A small autoregressive pixel model, trained from scratch.
Model: 16-pixel images, arch transformer_decoder, layers 6.
Training: soap at rate 0.0014, 13300 steps, batches of 64.
Rows from block 2 of a small autoregressive pixel model, named by matrix and row number. Rows with one number belong to one neuron. Each number is 500 + 40 x the weight over its row's rms, rounded and kept within 0 to 999. All counts start at 0. Numbers have three digits each.
Before each neuron's rows are labels from the 100 images, of 14976, where the neuron reaches its largest size: "strongest on" is what is common among them. Only what is clearly more common there than usual is listed. The data: drawn human figures in many poses. In brackets: how many of the 100.
# gate: MLP gate (model.blocks.2.mlp.gate.weight, 1280x320), inputs 160-239
# fc1: MLP up (model.blocks.2.mlp.fc1.weight, 1280x320), inputs 160-239
# fc2: MLP down (model.blocks.2.mlp.fc2.weight, 320x1280, transposed), outputs 160-239

strongest on: bowing (67); handstand (27)
gate.121:461494438459515428485455531562500521494478566524585539532543508526456507450466458490519487497557469549552456449564527509507523456541466508556516480441458531504510528492444501417539457503452398592486388443526432479502578454509486535532525513
fc1.121:570528517535537542490521526431458529467485471488496452515511519515461527524516506461468539464488518416471516490516446465466589547492481460490515452491466509510495489474469497517436561472499495501521557486494472516474486501478541470539536536
fc2.121:578475525479398512441577502461522494484466531437436611453485484475454529517549469498525492497469489456534496533516486557488494515491424570502499450473546509478515535412511494496507532526442460474506541477525486554469570432442595470537437510

strongest on: running (79)
gate.77:557466532508516481468554455462478552549455523540558460650483530520529600460478481530491542481499464506446536468512509552441431500490512410488468486447370472511514482506519526438502521506545556471454542479513476511488463442497463506515469493
fc1.77:478539562513386490483500449505481481558525523511540506436474422480518483506540473461439499590461503486474480493512441564475484537498492461465477458471509540519528494529491476520489522499469497460467475585486574466527508491511531475494526520
fc2.77:464499499399438494527497524494513443583532490492512489477532470483515551413529479541517552531480513533571507550585582445481485468516525476538519488531556567458498541460518488520528512438530503525488493528507584516471494567548484458441490494

strongest on: running (38); black trousers (25)
gate.557:489503453439512542575569522486486452471499488495571494456472564491502435541515370537557504507489526490540503491492523482479502411483517538497496485495583515513561442471515454466577477565516504500512475586487491506514526465512530566475429518
fc1.557:476504448392492553509412578485539538540465505538551501551552450509400480465505450455493463462444516540476458479474530518521471519476453552551560469507505455472469485514471426534506493514420500530477505466549424490517461462456523481498579491
fc2.557:412442477485443504512492582512460456487479506369476506496444546501529529491507517528490429500558558578511519501538521504429501516539445482503489487491514491516497562546566557515461484497499486492461451495547528500457461530396526502484432587

strongest on: bowing (39); lying (35)
gate.235:555562507446525494527428426414448425510495544538460555486470452562520539465492453462513492488513540515548525509520534557448498502542468416508436497559486482465480511498532542517507447491500523479473440580498545512507521498447438489466432500
fc1.235:527488472567401536478510498502544478555444477521511475483482531474536569562537519518541538458502539444506471496495391445533582454527471592566502485479541500457543503463490493517518541559485406490552502475443432484483522474477389470507498454
fc2.235:526517497581468457459482518480495459524484510482517536481518519574489499497454453524565540516513568476489552556480445475484507465494475525551552501451501455524449504472521491533549556502443505454506476428498491658522502509502458480456457424

strongest on: bowing (52)
gate.367:479469460428517547518515472543455454581492533496465463504563540471520449585475485517476564501509497532449511527591491488471496507515477547483510494526476498490432478463537458521538529544501532552519522554456562473476581418499500493612469566
fc1.367:474576488494519544482435494492427465406445518485489512511537446528460461431544415524440476518442498469469464539506497480501544448579487454463520453509532511471454533622594526549489487477517443542513480561500517558523514508485511485453515531
fc2.367:473482496521493542490483434509493410462471522483574429379536484503550496529479495536480490500501440451530465463461492474484452526544512517477494494576513468513579476560578472573522502476508549477452510523531532581495529502418486505457435507

strongest on: lying (31)
gate.753:499538504462460553520457577525465457413472416504535452496556452504540546501538506482466505509455496559564520446447400501502511491498536463497406496496485575501547482499511522474422461502510469507542586550461450402528544451480510510511465553
fc1.753:485544485483450550485580470480515493457520503424492443491564456445508576486556462479483499585520496471506506523468445572492460444501514555510584455479503529509491543497507515443535513458499498475586406577502560419506541473555478550591463532
fc2.753:501468475414542439453516504525507557563496498519505495431535479488521487491449571508468490464546487471464506516516552473566477472563456400517509462619474449494439468579488542522517526534502470540497544476457499520485424542505516494475493528

strongest on: bowing (25)
gate.636:567574515495500417476514504467488516473554542497494471530559544457414495495483530435514492471466477541545542553499523512492520483516466517467465497530460440543545520514582482525505591484451504503490503531536510477515483518544484575520512598
fc1.636:480539479418506499484425545431533441547530457479571520558548587521558487470554567465452494502461481494504566536423473475515457477495459418450480511485488516500447502528435446497503532456550535528496495412539441455497569547519451489516476406
fc2.636:443547457474477494559480554494576500509493466521530548510506483547486550483482497550459489556538490496462564528478459460423541570476481499483532539577556488508534498486518513470465534541487464507508494454506480532488526538457504482459511515

strongest on: running (60)
gate.45:444494522463484466502515541440463531448456452468497444532480560501511495476529472502447491505470426562525500465533518513445468544547530450457460486497438515438419479520553581475497530562459569484589518498474470544507623520504448544485432525
fc1.45:485502543500533509500500503539557424541591408520576521488499526493479526542521509497546487517456433482539412478408462542502489576479496551473577507527514435467467473495378487433451478486553519484512473452583602497514519484566501427510561525
fc2.45:442500500579593454474489528514499485476506461522539491489486464479507554430463487526448470457521487474456448494528553532434528479474485506500428470535513456529563467490467510518454542507556503490459539510494505572507559486488506447475442588

strongest on: lying (84)
gate.130:413549444512450517490434533503494501543452573504535499517503466494518539445536560541483478489489517494482500447533550529532490406489514495529502509477506506474520476507536486418530500489476499531518504467426498552550449548522518516477522487
fc1.130:455444467493525532506453562441459420501514523491513485418521495517433506554522443550488510517542507525462414479499533470500488497515492486485451525453467511456492442555506505470527497528489458537553484505512589517502503532495542445465452429
fc2.130:516390486525537510539464511487463429377535460552543452484491539465510468513517498562464488482573458495475492439462566496418506522545538517538529470458496483458529455492514450457456464485527539509504521511518562515439477515546561484483436474

strongest on: blue trousers (25)
gate.613:500577421517435534438496467496481504488505448566512544488481484526525586557480535469539388491455437474501472534487484487532484476591432534501489551492462536543607522443469511538544516478542480515540490505484495522546541484562525514495480521
fc1.613:520492509515542577542507470498500452518465503581426551487538598499553467545514515614429507474479569449451477548515490497466520483502457527453472546492464447481580591470562565432460544489504509499482480454512412434449463537521475505486505526
fc2.613:532433470509505486508456461535488446517560453466530491489500463540497449517521479512490509499496543507485460512494523510538480385483475547469463499484484554502518563517446547545488576502536503519564502496468440527500412456435497542514526489

strongest on: bowing (35)
gate.652:444452498486577549431513499515554448500500492462538511518537460495527497520498479606547513518494504519435611504415533532476455432451506541503456492506510500541523497472574589446508501523518529516533369501455536495437572522481469525537495518
fc1.652:451569535441537477388496524448426517507483471467499523465455522512473482498465423532530488541490523476483469483507499472476501461494502492519490471476472552510521512494447393538450535495479496549429492570523585438433575559490503496504529477
fc2.652:391583458520559584470513462587514533489405449530494457473488456495493542557483490543517558456422535422465522492509509545471517537445506550548489528540475462526469466500533559451469474452433514501493474543410518540464494517493470554516465538

strongest on: blue trousers (26); black top (25)
gate.296:467543434557511522446543485532501493515469557539573511547500448398493465538570419457507517543601456500527515477507561509464410549554493514495425477472505492519470510550517567495507528480527462499539434465453481489604508525480480462575532467
fc1.296:558545469595504548543428517515423440488526430490427465446476555501497535460468548481525506443443576546538551501531474493461496503480475484550568433461489560524558494528530452501505569518513486518434564544529471448382531508515486525468442509
fc2.296:460435531470466522496487526472450499448496432492466536513469440463521479468526508580552575530514461586537485506565572477492548535503513473448535436470520481564555553511482496531551471499493522535524495415472551542500567463440482409539466449

strongest on: lying (61)
gate.756:421567467477537439401488487427484521568513568500525516403486490453546548540458565566505411461499575440474486529460554464523508517506429531486513512499498506557479528438521494421481511528531552483571455496473467480455586511486490514479494540
fc1.756:477476493466470464488462444484506605544507553516577551434485446464426491527508458443509500442497494542505497541482426497553480511497467519519523535430502529539502440450464554551525457514547497549436493492492511471522426551557473528476538471
fc2.756:472511545529423484435540544480469536538456492438507461495541555534564473524550490483480507475467496448547530540491549511508550455482516440505521547467522494538502549476431528433429534503631540483498465487549486558531512511525518518519483535

strongest on: running (36); sitting (26)
gate.356:505420474435480514512451513493427463532564523451497450479512525475553457524531520476485601468560428462530606497484511478449525545591496530471494448504541495531536467449564480504510493534493482436482568468472480545466546480504447505573445590
fc1.356:521521497462515524494458452439479506563479513485521496509485456548478485490554513463439461482454486487507517517513497472478493546506467479512550417532451516524506466464562505495484493419562493496520480409513450555453556452518536536538480527
fc2.356:492483549449495543478432538528469448539480505473542439483555450508476477444496557483541572479534583469517498581503501434473454510558496515522493479487520429497508500513533496575467489443483462558465501577508457614565474494458455512517497548

strongest on: blue trousers (27)
gate.274:483515478429516494520470474471488468531477481546512507503518549500504491545549547540453445490568471475452539499528603520538463553497478485494565524591450552536449527530509473519480568478538520463504556556506458520523535401475500481553494537
fc1.274:515470465516554537518472496468533528511439467497448560533532526517420541496493553498499478554462474424534443434469463538544535468527491527517439553530466482552441487520512535488488444467549515556475525529509544475538484498433475437444551495
fc2.274:491471476547525469583501533509479546520498514475471493474474481506422551512474527501576445449448655464431498522513511466469512443422450493523479482477527527450515440552471513473514551497493511498546498526523430501493505560445499516495478496

strongest on: running (56); red trousers (35)
gate.441:482458560472442441507543519543409475528562515529466443577546539492562501528573488546501494488540507470480561515406608484483553476497484498419491363523480504495568535462510437495445494507527523458496475514454454453531509533474463431489570565
fc1.441:520548557527589541451503480505544487495445436437544521514498494450467416591466542534491479440507484413585503484538442479471509534487499521484559505484582374491549533572508511519526490543537497462514507451428507555487476497491499526517514542
fc2.441:486472572551548554544513443513458500544504491487536489550457454454558563534510525516475531511470502502515487467547506422538557459440465513422477469503502445517478541551520483491456438500544485478449505481553411606534593500457535492433509487

strongest on: bowing (29)
gate.478:452502455438479468535486526502534469500447513496497477547462493541497526493585509542455490522471502477565484431446501464513441541532489525480484484469543407513503511495557490523507478489464530459487449484562525546497497563413483492504458446
fc1.478:480493504467532502471455523515472529483564513482478519476446532628524480468556550455510456431525572505506549569447479592525517580530505475509529524523470465510505507556500469541439516467475481525477485454538489500469493551481509534517466571
fc2.478:493520525508557452481472512419503535467485497558479478510443443486547500490585493498466500494546458550493514571516474516497505560522436450498446474484539522492465467552456531414485502466530480455496437467572491476545410533530510519551522538

strongest on: lying (37)
gate.171:508513540498458536561510449482549452528464498480511547529508442479469575555506536416492569381529505565489547529473507557566531528555562533484501539486507537488440443521459533530485590479407456500513471556448508456495502512498531511582472492
fc1.171:522491542523527496521503533473465489439515540533495438496533506470476465503468547427472523484535546553438513515438412511522482482557460541496487532519591511572498497516491449510588502493536529473491540518485499498546489512539522527515543494
fc2.171:559492454555480499445526478541509492492504426477467531450465488447592515536502478488457453519448552569512492537417555572497456450470492477503504483511471456465511519485457513503484525501596552523485497513533454568499500492503571539478494518

strongest on: running (51); lunging (34)
gate.611:538487459440477500491540442504456553481537599491494535492469506528454431479507487525472504494516505499446501546575454515461470502526515474460466513534527565510468470496559497569497546450441558485469540558484389525497408506510565510456473421
fc1.611:582487448508466511544565456464457505483497475536486547469472500578532487439494502505487498436468524518538529505628500529505507495503510527456529490495436514496493462460564446499457508475501469476570496584491500467455510440509517540521458482
fc2.611:564523535403464517573546520510539455486485536536499554504491461471480533534471550488446514543499483477574521524477523522510493534532485569438529401497443469449503512455457490535512505474559485466548529454553525446432513496435474535503526542

strongest on: lying (56); kicking (29)
gate.515:449472468479486560544526512465440478435541494515439446622538573513547490476417464494437473518484497571481611499460531540532488518395527469578507528504518466545489479431523491486436535491510501549525456516482452471552512464545559518464446433
fc1.515:491456470506528493426504501464517497529551532486523489501527476475471500513465487486453567484441542459510518482564573456396537481608564495478453454486543531520537479444557498505475471487512573552458543472475475587477569510489543497499499435
fc2.515:524495532505585503502448456517485428483583502608546481577514549536480461472496530507486510476487500506523442590465520523504471453527588507541469429516510490521556531432517502390486482476467507454487489513502454465399479528483505561458466435

strongest on: blue trousers (29)
gate.6:426521445505479484501516483450528434512477421498497462468517520473573559476533489472482494456555526474521483459490584482549450553502443539558549440466530521476492526491543535458446554444577474542499499435461508502494530620453432466446453497
fc1.6:455420494529495516557534488522440535452461438461536453557496550482534429505599522506490537482517453496464512452549464487517517505393503443498506512461513453490438498442518496553536488501501488576522573517496509460431497469547471460501558517
fc2.6:478477484487545436452497468411514531473505494467494477451552500577436507489564500507581502469578479492439462505537477574502483533457494553492514471572492484476486515521491501531484503464478504539530509622460538509527509550606444477528507504

strongest on: lying (46); bowing (29)
gate.146:496509520500477530474474499471468550481439460432512529561474488530424492476528493515542554491485528490494527499573545552479508617481483485494560551503561407477559512487546474478474561502520508444583458523464492484488533422485461472502487631
fc1.146:482481580512509501533563481555585531527562556469447470528498535442548479571464525455530559486531470553505501484561483545513478551460470448461470529513456513485471465546527545464418501456523545493467528544469421497501522448470487491542529526
fc2.146:491499547409471531557481511556526503578496510477493519500514466488459442473513497511446511482503539549536522515487543586541440530500528477477520463508457481505498499584514484610490485529506554550418528460467424475468522494514430508515502478